A small spectrogram VAE, trained from scratch: encoder width 256, soap at rate 0.0028.
Rows from block 5 of the encoder of a small spectrogram VAE, named by matrix and row number. Rows with one number belong to one neuron. Each number is 200 + 20 x the weight over its row's rms, rounded and kept within 0 to 999. All counts start at 0. After the name is the row's rms in percent of the matrix's.
After each neuron's rows are labels from the 100 clips, of 14976, where the neuron reaches its highest value: "top examples" is what is common among them. Only what is clearly more common there than usual is listed. The data: melodies that start on their tonic, played by one synthesised instrument.
# fc1: MLP up (encoder.blocks.5.mlp.fc1.weight, 1024x256), inputs 0-127
# fc2: MLP down (encoder.blocks.5.mlp.fc2.weight, 256x1024, transposed), outputs 0-127

fc1.313,091,235,225,216,186,194,220,211,222,210,215,250,222,186,165,175,199,189,210,196,166,205,208,230,164,190,194,215,184,176,203,225,213,210,207,209,215,187,187,203,210,188,200,233,201,174,208,202,214,197,198,182,189,230,211,204,189,221,201,180,209,260,213,235,187,213,206,192,205,196,198,214,199,195,218,211,167,198,195,251,235,200,189,212,175,200,221,203,207,194,207,206,190,176,208,187,196,190,174,227,200,210,186,200,247,206,191,180,201,194,180,192,146,192,228,187,212,190,200,226,223,239,192,184,230,192,227,174,199
fc2.313,083,195,152,214,210,234,205,204,196,170,190,154,175,207,209,200,159,219,184,189,231,181,205,195,216,207,173,212,197,193,199,199,132,195,199,192,203,173,180,181,207,199,197,201,205,219,198,197,209,211,217,214,217,182,191,214,180,175,200,233,197,158,199,181,234,169,185,201,179,196,203,169,196,211,193,191,193,198,201,190,180,197,214,190,229,197,203,184,195,185,195,182,185,188,197,233,224,221,226,197,206,201,233,206,193,244,212,190,201,187,223,204,225,200,210,239,207,213,201,208,187,216,196,197,194,212,197,226,214
top examples: vibraphone-like; square lead

fc1.155,129,222,169,220,201,218,184,200,219,194,191,249,185,203,178,190,198,176,193,196,217,140,211,163,201,207,197,187,143,199,176,162,229,200,221,264,213,224,168,219,173,179,181,218,192,206,205,220,206,209,196,201,187,196,200,209,203,159,199,202,195,208,200,189,161,216,187,194,203,188,191,184,168,202,190,200,189,190,196,283,200,193,186,203,183,202,197,213,193,200,190,196,199,177,218,210,230,167,215,192,226,186,196,195,195,177,203,202,199,167,195,206,202,199,208,186,174,190,169,201,202,197,201,239,222,190,201,222,214
fc2.155,136,186,196,196,189,182,210,200,195,190,218,183,222,219,187,196,165,202,204,193,209,216,202,211,213,204,195,199,238,226,193,219,216,191,182,167,238,186,205,183,228,205,182,197,188,190,191,136,190,174,215,214,211,201,210,221,190,257,196,195,207,204,226,202,247,214,244,201,177,203,218,257,205,165,219,190,205,194,185,139,223,207,197,196,245,228,222,189,229,177,201,207,202,222,163,203,165,214,192,208,202,207,179,202,181,211,201,199,209,220,193,171,202,207,208,199,225,201,206,197,168,207,196,199,162,184,199,185,188
top examples: square lead

fc1.566,065,200,201,186,200,178,207,208,188,211,183,198,209,196,222,195,181,200,194,190,186,206,206,230,205,218,199,183,213,200,173,193,209,220,199,222,192,208,200,200,210,239,193,242,166,198,203,174,175,169,213,206,211,241,179,207,200,211,197,201,205,202,233,200,187,210,205,177,211,189,224,197,199,155,203,222,224,212,200,227,185,236,202,200,195,215,196,188,238,199,199,152,212,209,170,239,233,230,205,199,242,204,225,178,238,207,182,218,214,203,200,151,237,239,175,205,181,194,202,182,202,211,200,206,220,229,212,151,199
fc2.566,067,177,205,212,194,207,204,199,217,196,203,192,185,188,211,177,198,230,182,215,203,175,204,196,209,189,201,228,195,189,216,230,211,184,202,205,204,209,207,174,176,178,200,174,216,222,216,199,254,204,206,168,196,174,220,198,221,220,204,206,215,205,193,205,217,182,207,216,190,220,194,212,206,256,233,237,165,200,201,181,203,156,243,216,216,216,208,184,161,216,208,227,202,232,209,198,169,201,218,195,196,190,205,178,231,186,215,207,192,204,197,237,199,184,217,229,204,210,195,231,211,208,194,205,173,159,177,198,230
top examples: vibraphone-like

fc1.678,113,234,196,192,188,211,204,215,191,196,204,193,191,183,212,195,196,208,188,203,207,207,181,204,194,231,179,206,173,195,205,185,202,223,184,149,217,221,194,213,217,202,195,204,223,206,182,201,226,202,199,189,188,180,199,183,196,182,197,199,187,192,191,194,200,214,203,211,205,176,201,175,185,189,172,205,161,189,193,192,200,183,184,195,173,163,187,161,178,212,192,196,220,180,188,198,201,207,204,193,168,168,162,189,207,185,207,186,178,177,204,206,188,191,202,201,187,202,217,206,218,204,192,201,195,199,172,201,187
fc2.678,115,177,195,210,201,185,184,200,192,205,199,210,201,218,165,202,198,211,198,187,194,227,193,190,213,176,208,163,214,194,192,202,190,155,200,208,175,193,198,203,210,165,198,205,196,205,206,201,190,210,199,197,237,203,201,196,214,212,193,176,221,183,197,199,173,195,199,172,162,210,200,197,200,206,220,178,242,202,191,206,217,195,230,214,219,206,213,220,243,204,184,210,189,223,207,195,171,203,204,197,210,214,204,188,228,213,195,199,217,228,200,182,188,192,209,200,201,199,186,238,169,195,203,207,196,190,224,193,236
top examples: organ-like; vibraphone-like

fc1.665,092,180,200,195,191,180,212,208,222,197,218,213,231,190,206,200,204,230,203,211,180,191,214,221,167,176,205,196,208,188,235,182,209,205,204,196,198,197,225,139,209,145,187,221,247,213,195,220,201,201,206,210,200,205,220,199,202,186,217,178,194,208,193,191,200,221,191,211,175,197,204,187,190,214,197,187,153,214,210,186,197,253,180,203,202,199,202,200,182,203,200,219,193,174,137,183,181,218,196,211,194,202,195,203,205,195,236,180,185,203,199,201,195,212,186,201,203,203,190,244,196,174,193,199,209,188,230,188,205
fc2.665,077,212,177,232,208,193,208,192,178,198,196,232,173,200,207,208,218,163,168,158,233,198,246,189,217,223,203,201,206,212,197,201,195,215,196,190,225,209,179,222,198,242,197,169,193,188,200,166,203,194,223,208,198,215,200,247,180,205,192,196,199,207,210,206,207,199,199,183,173,203,215,203,200,182,201,203,232,194,203,211,201,174,222,195,206,207,193,193,200,201,194,198,220,223,246,189,194,208,177,195,203,203,186,217,206,222,150,225,201,180,215,206,192,165,189,183,207,209,191,175,198,225,201,205,200,195,198,218,201
top examples: organ-like; clipping

fc1.195,166,169,198,155,196,193,165,212,179,181,209,198,160,200,201,205,195,219,182,190,179,210,212,234,171,203,206,162,205,216,170,212,212,175,191,200,209,160,196,171,222,205,239,202,197,191,169,163,197,184,210,219,195,179,204,182,169,150,221,177,204,205,219,193,177,197,210,203,198,215,183,202,222,203,229,198,184,219,197,205,171,189,214,216,200,223,210,225,232,191,199,195,232,201,201,177,199,214,193,204,199,169,197,178,147,192,187,202,231,221,196,186,200,234,199,190,182,226,198,173,190,204,181,217,167,209,189,203,193
fc2.195,146,231,223,237,200,230,247,204,214,231,197,193,222,220,203,200,207,186,256,212,204,172,181,195,188,193,207,239,203,200,219,186,200,205,216,200,200,215,210,202,166,213,188,218,218,202,203,236,210,225,150,167,184,200,190,208,236,228,198,215,211,183,194,237,213,203,170,210,196,197,198,216,193,200,181,212,212,202,211,169,193,206,177,182,215,204,193,179,157,211,194,208,172,215,202,196,192,224,199,199,213,217,198,224,239,198,215,202,194,183,198,202,211,183,201,199,205,182,196,216,235,193,195,173,207,202,197,225,203
top examples: vibraphone-like

fc1.119,147,196,210,237,196,205,209,178,196,207,195,214,207,220,265,201,200,188,190,182,203,202,206,163,197,197,204,181,251,201,198,220,190,205,198,200,197,217,186,271,185,238,202,188,201,203,249,188,199,200,201,214,203,203,189,212,215,209,248,200,192,222,149,222,216,188,194,198,208,196,191,221,220,221,198,183,183,216,198,193,207,191,204,200,185,199,188,200,186,211,207,197,202,164,201,162,265,194,176,219,177,216,191,200,172,204,185,163,257,204,216,216,198,207,199,183,202,173,196,192,181,211,213,196,183,203,202,204,175
fc2.119,136,200,218,202,197,185,179,230,199,194,229,185,232,198,172,191,207,205,197,215,206,197,221,208,167,214,200,212,182,204,206,195,214,189,208,191,199,210,250,129,200,165,193,199,215,193,159,209,162,211,201,169,206,235,213,191,215,174,173,208,222,197,238,191,195,207,200,197,187,203,214,169,200,166,205,214,180,181,202,216,179,198,197,201,234,196,217,195,195,178,180,204,192,227,161,200,82,206,238,220,228,166,218,193,185,196,195,224,143,201,191,154,197,200,197,201,174,234,204,212,220,213,202,227,214,205,183,199,220
top examples: square lead; organ-like

fc1.128,079,196,157,216,207,203,181,180,203,216,181,257,184,226,191,177,201,198,191,201,204,201,201,224,217,193,204,199,183,215,209,179,182,194,207,236,187,198,197,214,207,188,263,186,214,203,196,232,206,203,197,181,188,177,208,180,200,188,189,194,163,181,202,233,198,200,201,192,200,199,204,193,209,210,186,193,201,197,205,224,188,236,235,199,192,196,219,214,250,187,241,220,199,230,230,179,230,169,207,179,199,217,226,213,224,202,163,174,189,186,194,227,211,165,203,158,188,151,218,201,200,193,209,205,197,159,190,199,187
fc2.128,071,200,238,207,205,195,198,209,181,181,200,135,206,205,200,203,181,200,194,186,200,189,202,182,199,200,206,166,183,200,211,209,228,202,201,191,201,189,208,196,192,192,189,178,176,209,220,215,199,203,188,179,157,276,202,207,215,231,197,206,200,200,203,188,228,212,201,229,199,246,201,235,201,215,200,226,199,204,205,168,219,143,163,203,187,192,224,199,208,236,166,208,183,197,196,270,195,227,230,183,189,200,173,203,199,192,214,255,186,216,191,215,180,208,226,202,219,238,200,194,202,188,208,210,196,208,198,184,178
top examples: organ-like

fc1.670,066,192,211,207,201,190,208,175,186,233,195,189,193,211,188,206,181,186,201,224,233,187,202,165,207,185,196,221,188,196,190,163,224,223,228,212,158,197,204,226,182,180,194,194,203,202,215,215,196,215,202,200,197,163,210,208,184,207,197,205,199,213,233,208,156,221,169,171,197,189,197,192,177,211,202,177,199,198,218,250,206,208,204,213,165,228,243,225,212,265,198,222,183,207,176,196,176,212,202,197,221,200,197,191,240,192,187,224,201,164,212,198,222,198,211,214,178,197,206,209,198,200,204,141,228,174,232,200,182
fc2.670,059,202,192,186,204,221,152,251,174,196,200,214,212,200,203,180,193,199,199,160,196,199,216,211,238,197,200,226,221,185,210,219,178,191,190,197,240,185,216,200,186,206,203,195,189,214,201,183,190,185,204,213,209,197,241,200,193,213,200,167,202,201,197,205,203,159,267,231,209,195,207,234,210,184,208,216,194,195,188,163,201,178,181,188,175,187,174,200,200,190,186,184,230,227,198,210,213,191,204,167,199,202,198,225,206,207,199,198,184,256,200,194,200,199,177,209,232,181,189,198,187,192,204,252,199,230,200,197,220
top examples: square lead; vibraphone-like

fc1.336,086,196,199,196,194,200,199,200,200,211,193,202,213,213,185,220,200,199,199,224,215,211,204,222,199,215,258,198,218,198,205,233,200,191,206,223,176,175,195,206,191,190,199,203,201,208,189,229,190,216,172,217,218,244,203,193,154,234,204,211,161,229,189,223,193,222,197,238,200,178,206,199,198,153,176,249,199,189,213,176,199,257,160,187,195,194,232,153,214,191,212,208,167,195,203,190,209,221,176,210,225,221,196,182,209,200,198,249,171,203,209,207,217,226,224,201,225,187,241,211,209,205,191,197,197,179,204,202,234
fc2.336,067,209,216,200,237,205,225,209,184,206,217,194,190,211,203,195,196,232,169,181,173,192,185,197,183,164,175,191,186,181,184,199,209,194,200,203,204,265,230,199,200,207,213,212,181,197,203,201,178,198,216,171,207,211,191,195,233,228,212,194,252,173,223,238,218,184,224,201,166,228,196,226,164,196,239,176,194,201,199,188,215,186,217,190,197,205,200,220,181,142,207,202,227,193,209,206,144,192,196,207,189,203,206,232,226,205,229,189,198,197,199,191,204,157,183,180,197,193,203,167,209,209,211,224,208,203,193,175,205
top examples: vibraphone-like; square lead

fc1.470,063,164,199,240,170,141,228,227,195,197,192,197,222,191,201,214,239,187,225,212,201,209,208,187,202,225,188,202,190,218,202,200,204,201,245,202,200,200,207,180,194,199,209,190,197,202,191,193,169,198,163,193,181,207,195,204,209,193,194,190,195,200,196,177,189,217,180,165,176,194,177,194,192,189,187,196,218,146,207,194,184,176,228,191,198,180,203,186,193,164,158,197,201,199,184,170,194,216,201,178,194,169,183,192,201,222,158,195,151,235,208,199,189,204,207,173,214,241,196,198,241,196,174,147,187,199,188,217,255
fc2.470,059,203,213,185,222,256,234,200,197,192,190,197,178,197,195,207,196,178,191,206,211,200,203,196,162,190,224,193,235,226,171,204,186,198,160,186,198,199,199,215,209,211,162,212,205,195,199,180,200,195,200,190,246,230,223,205,202,211,200,200,203,199,228,200,257,204,167,210,213,202,208,189,204,201,202,197,196,265,186,156,231,226,198,198,185,203,178,201,203,258,217,187,192,200,205,208,201,194,233,188,196,219,199,193,185,128,214,207,202,201,197,232,201,201,167,210,187,217,201,196,178,215,206,211,206,205,210,205,197
top examples: vibraphone-like

fc1.474,067,157,201,215,158,201,212,204,185,197,194,218,223,217,204,179,229,214,194,199,207,176,201,195,200,207,234,225,203,224,230,173,210,123,188,157,208,264,225,211,174,184,202,197,207,192,206,167,237,171,209,211,220,198,195,191,223,244,232,175,211,200,192,218,211,195,211,192,187,208,170,192,209,196,190,202,163,189,196,193,196,159,204,218,203,195,184,184,201,200,202,191,215,204,145,184,192,200,210,203,201,199,175,188,199,225,194,222,165,232,209,212,181,208,197,151,196,229,205,197,199,207,216,206,188,212,233,220,234
fc2.474,069,221,197,190,218,206,156,198,212,201,214,189,197,190,198,191,199,197,205,182,207,209,190,206,199,212,197,221,186,183,189,232,188,254,216,236,207,113,201,178,203,213,161,213,217,173,189,199,177,214,201,184,168,175,189,190,207,200,169,207,196,203,203,197,202,208,250,200,219,201,221,202,190,199,197,193,204,197,226,220,200,215,217,177,179,205,229,192,202,173,169,187,205,197,212,200,222,208,182,200,196,214,220,191,214,175,194,204,229,179,209,187,210,208,199,243,206,199,214,169,178,203,200,200,212,168,214,194,213
top examples: organ-like